A small class-conditioned image flow-matching model, trained from scratch: arch unet, batches of 48.
Rows from block 7, named by matrix and row number. Rows with one number belong to one channel. Each number is 128 + 24 x the weight over its row's rms, rounded and kept within 0 to 255. All counts start at 0. Numbers have three digits each. After the name is the row's rms in percent of the matrix's.
# convs0: first 3x3 conv (model.mid.0.convs.0.weight, 192x192x3x3), inputs 11-21, a 3x3 kernel for each
# convs1: second 3x3 conv (model.mid.0.convs.1.weight, 192x192x3x3, transposed), outputs 11-21, a 3x3 kernel for each
convs0.156 087:091107177168165138171131091108140108156172093123128140165176131128140153109102141100123132147155077127145157112147099120136174101147149128098085129121124104152147135102106093152148155112134119140147167142140102087102172160129162110105130161121140130121101109131110146125110156137135113123108133140
convs1.156 089:132135141164136108123091126124153160129111154169103122133136150108152132123169097135107095110114136129120134148111154149159173151075193121115125122089165110144126123133088139148145149147134109100146122136073110109120110082124129133134143095105138119162141126162148138145120143133104154098150117162
convs0.157 096:150142144151130111130152109182118099135119099112114149131129101107126089163133101136116180128121120099117159117064146123159143152137112105138095134176125125132164112139117149123074120114170144116122110093110105164117139092126130123166164139102153190086134102147122120124116151134138124123152113128
convs1.157 090:127152106189155091127121099104160119122130116098165142126112123112171148074167126146156139112126108112127191169089099123123078080139136109152103124106117151112111122126104154138145123126135159111141131177151138161111149167103150137106166128126120143087123161150182161117124114123134141104110141109
convs0.158 097:132139130134104138157098117132168145088132149109113109127140156152117080139123157103120074189192135121140117093101152087085133160107115145106162138163156121126079154124149168134173130088105134096118181162108142126112111126149135131107125123116166116107147136151151136108154099135124139134153152141
convs1.158 093:163151121117106162093103105129182141135139150078098131106091108105130147096156089099137125143071105124110130175174120118155111132150147140141132114101112132116141138098143153096139176078128139095143117107119109173086124135128144145116140130104171072124134096092095099110113124108123146156130182149
convs0.159 100:109169103133121113083113121116143125120095165091137143133146122114143165113122148100112140152128115070091106148107133112148117100134109102184149178111168121132122094163147198133141115160104147156113102061150185162121148115101118162112151120169105110131164109131133133141072107136129122142124128099
convs1.159 102:127133145184115136134079136107131085131149164129154169116132146105122161150114133135114142158090065112138161122097167129086168158149121155174118135107074116151152120138122149128109133103158161080081114175182125106095141141107108117152136117103152123110127180117127116106106126072114136111132174152
convs0.160 114:127143103189108151108136182144126133144135106145100138132157107131169141126135146099092105156106134103157181107148115140121100144139166168125096149117135101170161117116133110121119127161104152122166090141146176130169152157136121093168116131141075122119103152149177108138094143146168111101077111101
convs1.160 115:077104153110148085166125115119163167126167106153110138115105126137119095150136132098075138107121117124193177115123152109119091121155109091139120099125119175118126143115105116091119124157134138142132086131162109104120117110159100151098102137140141126126106134122140107176102145160172134106112101123
convs0.161 089:140112122099108139131075106117125148109148122135142098169151108096132170113155072107118117080160075157098147136106108141146149130142132112145196144164111141149118114133153128094124091138078109144122158138142103121132098130166130147134168142119141117128140147108146139106165104108125128144114113157
convs1.161 083:112182110139161161145089087129114150126158096128103218145106141137147114126135149114119123126142150167140119112135184079093152109098089182145152160099120128106099133136102132155143098103099144171092096111118093072157141154119142118114150126116128082133112130128111172117090105162120162140121137096
convs0.162 088:094100181089115119139149116158100138156118096128107168098138132108125140124166161146132126117160084132100120126119102136106155130117125135115085124111101125114119119145183092160162119112133138124108161132166115145110100148113132179149158101133123150088123112135129124159085148090139122115147155118
convs1.162 080:134171093125160159114084163100178142103112097112144157151119123129137153109141113108114148127085085156116111162123109137120146103123125157152156109135121138085140139110139103088141143092171151119120119143143132121158115117105149131149124130111118111061112125119168132096139124131115135096170127209
convs0.163 097:097146119138136105149150113135157178086105116063101113143110077131117160170100120155114096119115133125116175118132140148132120133117104150163133147138097134160144099106101083070111180157153132139103165109204102131116146089105121131141111123125130102139113143124153143150155126147134124115135167129
convs1.163 096:131180111105157131160161128131129144135110121132158144149104095099132121144104096100140131142135149127092110122115099183143129161130098059096143157123184154170143164135098136120160101137134093123136124179127176113120167087096097116161106153092152158092172169111151148136117165105140131133122133153
convs0.164 091:141127110139171141143133123130106173109108145091109135120077108124136100103151125134069131158150161105122139134161122127129093145114161148164126104143126164131123160102088116120132117156085138120101115164103099151117165100095158131135139142133107143123120107105122115130128125089102118089150071089
convs1.164 088:129154120111071136110157157139106152122173120140120114190143108127158165126139098095135155106103135145142119121130158110124214098131120126172081080139119122134105154147135150164135115092126133132135171143143117151128142099130127132141146118104122123150142085125157099151087143146136142175153132150
convs0.165 094:117148171163119104113151107107140114126123128133107147117155167161167096145109153106126143138125083113098129138118180115113117124102094142127133136176107123125173101095102179127117103133134134161139117148160113130168137142172142163120142121078095116093139104121122129125113157041139138168109140117
convs1.165 086:156105161128135159121112124137135098088152130141101145121135096143139158155120079135146129183193108128149163098156125127148137121174130082124143154135163127123164144168153099127127113095152123152151114118127132106154133152106096090107100119123121124132129143154131138166115067130107097140130120111
convs0.166 121:146135099167127141121145116143116108118156120142121123165142143120118157116143079141105100108090149134131118167064165109171112095152126154145158161131171146122150089110126168135108082144125112086185168147071031158128144133138126112120125125124099080122149144192109142087144123145129123120107132120
convs1.166 125:142166086138096131083135103129124087122138125125121140181096136107153117119109094105094113141164177159121173124070201161114154082185097132141130084113137100104108095121147165132109083175085160114216158114079069186158104132093138132135121135113159137102101120163121141113100099154123127119140149115
convs0.167 109:164139102118092123136095148138094133131144113153150115110093089162113131128154154105112060128151129155145127133145142091132114118103086169194192097143154118127119120127142104127116173161195166153210140136093075123103103123139130153127116111123117148132070142113137154107116118102113137138150136120
convs1.167 105:109096144147108154119092104104112146129095142127152131140137142164112138113147112165131124119128176088086056134097083116146153138111121125087102116076120148110140118124128124139111119135111108094131124086120146168127118140121134115130138135114147155127152138146121103095142145173120165129114126135
convs0.168 098:131136117117138107146160142142136114127159088124121126106122130189144125133078171129091116171122146121134177138136149084124135139124085152165127135131154109126172093101132103147118161146146168126166103194113117109128114077146141107138145129096109125099123127144083075157086119089119125162149092140
convs1.168 096:151132162116157169111143092121119137131140100158130114126121120119096125139127104113165165162134135150104124125140118130152105109100093122077151113151133137142145180131150161116084124088105138152102107096162164138111117161131107126134126164136144137172116102118135100123172160137141117133088154143
convs0.169 108:105107169140124081141133134149096132142109141101111096117131158095126121136170132100141153145157092144148129126111133144133090101135120111156123162116126140136198073104155132161134134163166137123091109115157164146116136121054122147136134130140127129147118115137163151152117162139147109131128142079
convs1.169 110:128106126148133119136116119158120124106114097141128130099140139168141116126129134103107078167146134074126160118108125172141118089160130082129128198124103148162129091091141112139126097163160126119154108131148172144123125149108142123128156100133105121134151123129138123169149124124154130118122149114